config.yaml
dataset: "histories of elementary cellular automata, time running down"
merge_dims: true
lr_schedule: "cosine"
Rows from block 2 of a small image classifier, named by matrix and row number. Rows with one number belong to one channel. Each number is 128 + 24 x the weight over its row's rms, rounded and kept within 0 to 255. All counts start at 0. Numbers have three digits each.
After each channel's rows are labels from the 100 images, of 14976, where the channel reaches its highest value: "responds to" is what is common among them. Only what is clearly more common there than usual is listed. The data: histories of elementary cellular automata, time running down. In brackets: how many of the 100.
# convs1: 3x3 conv (model.blocks.2.convs.1.weight, 32x32x3x3, each kernel summed), inputs 0-31
# convs2: expand pointwise conv (model.blocks.2.convs.2.weight, 128x32x1x1, transposed), outputs 0-127

convs1.10:123195142166153107118153141130136116122140148133104092148140127118177114134158138110081149143118
convs2.10:148092142070155094154143121116131122138107154109162111118134087152115083096160118154103156122155089110125119087136168118081090117110139129137099123091143128110129119172161148145108113130137144098151166102122128164108113105143099069122138083148105154115160122149103165128163122101121149144129129099086154103137138136125151102145124148151146141130119135143112069139107134106144150109166
responds to: 101 turns on (96)

convs1.26:128121122110133122129123156139145136072146177141163167148154113112120108159093132084136155096132
convs2.26:163122109112095133102135138129089116131140145153126127168134139132116106179135139147116114099113104111107128122143082149143145132055146122163066095142162162147143100151142116119124125145155147149119175115154155109137141116132136140135153095095085114088086112138132118128116169149148141101119153158091120133131144135142151164112087141087123126098108116116101143149169148084160078123125
responds to: 101 turns on (79); 000 turns on (77)

convs1.2:114121142112087109136084113114086146089130171115131114147149122166082116140111126111173131119126
convs2.2:110140135126140175098136152120142128135135104097111142158163169129179128137150128147119169105127101093116142146148114171134148096102173105120127097086091136135106126130128098107139150116144134152135096136176084117157153114118121133110148123142137119129110096106157132115163086123155147113102126148106106148137166086183151146167110105125135117131179112125091138079152150138089111084113
responds to: 000 turns on (100); 110 turns on (98)

convs1.9:124172142137153150116134146103132169106085103093127102142092152139142125173141133133153115172132
convs2.9:180131154148118157141158139171116122096158121169155142118107129117118102120128155119094173140123096106142130115168123151126107117134137143121146097106167133108122145143150141121178084119120131107128127116155114161098137143093121091156151141132111143180141126141135170097160160106112109084105093124118156085085105120162138097179136160142117123112170144101123113128130152096127124176158
responds to: 000 turns on (94); 010 turns on (82); rule: rule 61 (28)

convs1.0:105095114149113155179117153095158143115193125151111124163160128162123116134142127115112115124133
convs2.0:162099096107151162143137119131146144100125155104102118138078110170125171122147150141114124103104145127076155148118127143132190155105102139117126076097157129169128113165127120130141092182134179107127127123105121147163142156152145129118123118144125083131122096140140149118121096133154084153147143147151105106163133134133160100150145125100116156118180106132140116148115104157095119087103
responds to: 001 turns on (90); 101 turns on (87); 000 turns on (83); 100 turns on (78)

convs1.4:102095122111129120145125156127122183096101145127069114129128104137103107164157170137139104131137
convs2.4:130102107090108155094136143150179124099086081141124186176107139121117121110117133142135101150124165100163134145189086141154115142106099089113121109119092124124161125159126102120136139130123144130099106128144124150135134133092109126142125158122168118116106123108135090143107103127136171100175111128100080129112177117101146146149134147114128173118123144149164117109077164141101118119125
responds to: 110 turns on (96); 000 turns on (87)

convs1.23:113112134160131164144142170149145157143179097135128098134104092101083142153125108138142112107142
convs2.23:104129141133116124128192135181130119145112142163157127078087096161142147165178128105125089113094118140092124093161160097110131121142105103160157089158103099158096109128100141092148113106094148148131082117135125147101161164173145141103121121155119144132151132090146143135121117116111067108157167120136117134132106161126106115121115108104137143110151119121111138114155140152127094126115
responds to: 000 turns on (81)

convs1.8:094121129159124131125106134107103126147129191103106150137104104114098123149116164152108111183139
convs2.8:112124150116103150099131157137159082128108099103129110148136168153131153141117108124125112120122119136087074089084125148132127097096135115140105105093154112122138109152132149091131156131186138150109121116178111130147156110123149111100147138132156096124171176093133167138124094135124109168140096159129152113152160121180096115133077105150140125126121115150096139117079163111154118151120
responds to: 000 turns on (100); 011 turns on (87); rule: rule 13 (26); rule: rule 79 (26)

convs1.12:113135130146095121084138119099110152123138115170084122136151111171185130109113126102095115142130
convs2.12:145142145119176132133100161104121115137124135124143124133132100154124136133131178170118164106116119159114133119152155139140100103091122143126182122096088168151098154112102129144196128137119108115163142146150133133150079147109156119156082142122115180103108089156171097140148115134133145145141114125127153141116088158113116132152121169119155168175166156130133128145132125136171128131171
responds to: 001 turns on (87); 101 turns on (83)

convs1.19:115123130158076168142094135103080182128121124120117160160144120117133133144144117110105144123093
convs2.19:114134107126144124155147091159137119154126113143118113187138136122176172154152115139109172145137139125148124141130134141113100124104104118118142105103143125179077106127162171083175150180112156127129131147148128128097168123107106147113127109116156163129137086099135075130130113146155131174135095156136139128165113180146121153120119127125073144107150132110100117095110111148120146104163
responds to: 000 turns on (78)

convs1.16:139178123159091121134135110108124104135152151170128139173105100169158130141120101103135151118099
convs2.16:160110109133175091126096172106141135166107170129160119140133142120119127121166133180124154103142166111095104092082122147174100131157097119123163116105147152150114095153125098128111121142120124126081135115115149124136117080135182188111119155104111154090089112125125142125141123139142133139153135077152138108143136140096158142161087160112146098131108163118117111124118137114160122112136
responds to: 101 turns on (99)

convs1.1:130135130149124150109156135091150137099068117168083155122146097146089121149105147119138133130153
convs2.1:127111097124134120174143124122125129134089111169156119155167137094105117127112088102130119108114082138089135123118143140141116103108105153123095147141116152109092136116122131128175129186115109116118092117110192119127143137106126091119089107116125109119134173142146109142198136143173097097125138096167092143109120124139147170108125159090141111075106089130115143167123100130134130131126
responds to: 000 turns on (96)

convs1.17:105175131116094108111103127133105171132132152098111140117140125103158157112124065133127131111089
convs2.17:104157134163132138125117097136155128177131087168136100157106150097158088112112134189118150101154133136112127131132124112109149149142130105118104150122131147134138158141163131111160135098113179137102149104094171123128103060138163145141124159120102097122117117099166129109154151146150125146134144095126181098157110103112137141130127085121120178110155145134114122121137121116155089179151
responds to: 101 turns on (99)

convs1.22:077149108121134150114116122146105133126136128134130073124105098152077129136090155171123101106125
convs2.22:125118138126102180171149145153145128150098126141156135117126129129176143119147175157129141114172088168162113085137084082146118097155104171153142113145096131158154098155087141111115145097128122147114111101137089110162144133112086105103111097145115100093128142127104169078165138118121114127129134143150125116103129095170114076153112095129134131120116112125129164136135117095142111119133
responds to: 001 turns on (89); 011 turns on (86)

convs1.7:108114140151122099117148168132168114101085135118102139116144115137102124161108105116111097187156
convs2.7:177134114113112145109142116149113172104144116109102157123117138065113111088102105125129146106116097135118104083105158091113112115099088122151123114118108170136119134079120126121154097084150130144130124102163115089157136121095126088136129142160119090137168122110126127141180133121113140101143136134080109118128129154131120105161126139159112156121124135120101146140124197060099142133109
responds to: 100 turns on (96); 101 turns on (92)

convs1.29:144107128158125096148156169082096167148092154106117116147102145104115154149139122122102148124155
convs2.29:157123103138172133174123132162175113114141078138103120134148104124085128127124113139122122139139117174145124136129126146119164149133130130129119133120105104125133149142090150118127135115164169160143155132130149148101123143155118100145213174220117135146157158109170162173125149147155104144114111104150115159122116105125111116106150143144118111121116105145110114130074101100125121120134
responds to: 011 turns on (95); 000 turns on (82); 010 turns on (81)

convs1.25:098097119150134116135109147123143108129144091152138109144185114145117196100114111121135163151129
convs2.25:154174083155138149124108123136122148155078175102128118149152110133150134073133123103094135105094135133137129132119156109103116109122095141148128141096130126118109086106132158120101140108116149100069160114099109092161115106138161129117127112127112163117143148096144140129119120205167098084157112152123131152142093124106160098151095125108130104132134094116107149108163133092134089122110
responds to: 100 turns on (89)

convs1.21:159137133125110105116146154135133148143126089164083101130111136112135097114179153153107148139079
convs2.21:155093155105173142109145124103114147101136094131145171134156117141111136133151101138142152140168151103141109125139125127089156114129110147093110143113125084107137141128127114143147136119073124064152142177170130174094127154160120120154133130131128149123071117143131088116145102150105122176097182136183157084132136133092113137132169133119130113141127130141111092119143156130104155142142
responds to: 111 turns on (77)

convs1.15:160119154166096162109109104158124126120113147108113101157115066102109107156115128099141128115107
convs2.15:082136106112137116164151177179139132134122142120114133119095145115114113149186135097137163126129094160125102105144098142158131137156096120151117140125106125136097101109195101118152155107118090151115102165115100101109146142127152141089152089126153118148176155091140137090126102112164113129117145151136124156150185099155100099103101129121114111144119106108098095109100144133126116113112
responds to: 101 turns on (84)

convs1.11:116116132101138091099125141146075135114090129177111143107143115109154170163154159127148131112133
convs2.11:125156106110149154161105130099103132148117141193106144132165164088143105138118106131123121115147079142138202093104123109126136112134133110136092153112112164105140129131155161101137126176106142144130147098121140091096160115097143131152107151100166147123125087124084154137163159117092094128143079141118122151083101160131117168158134131148123086145104131137107099114135117121138119135117
responds to: 000 turns on (95)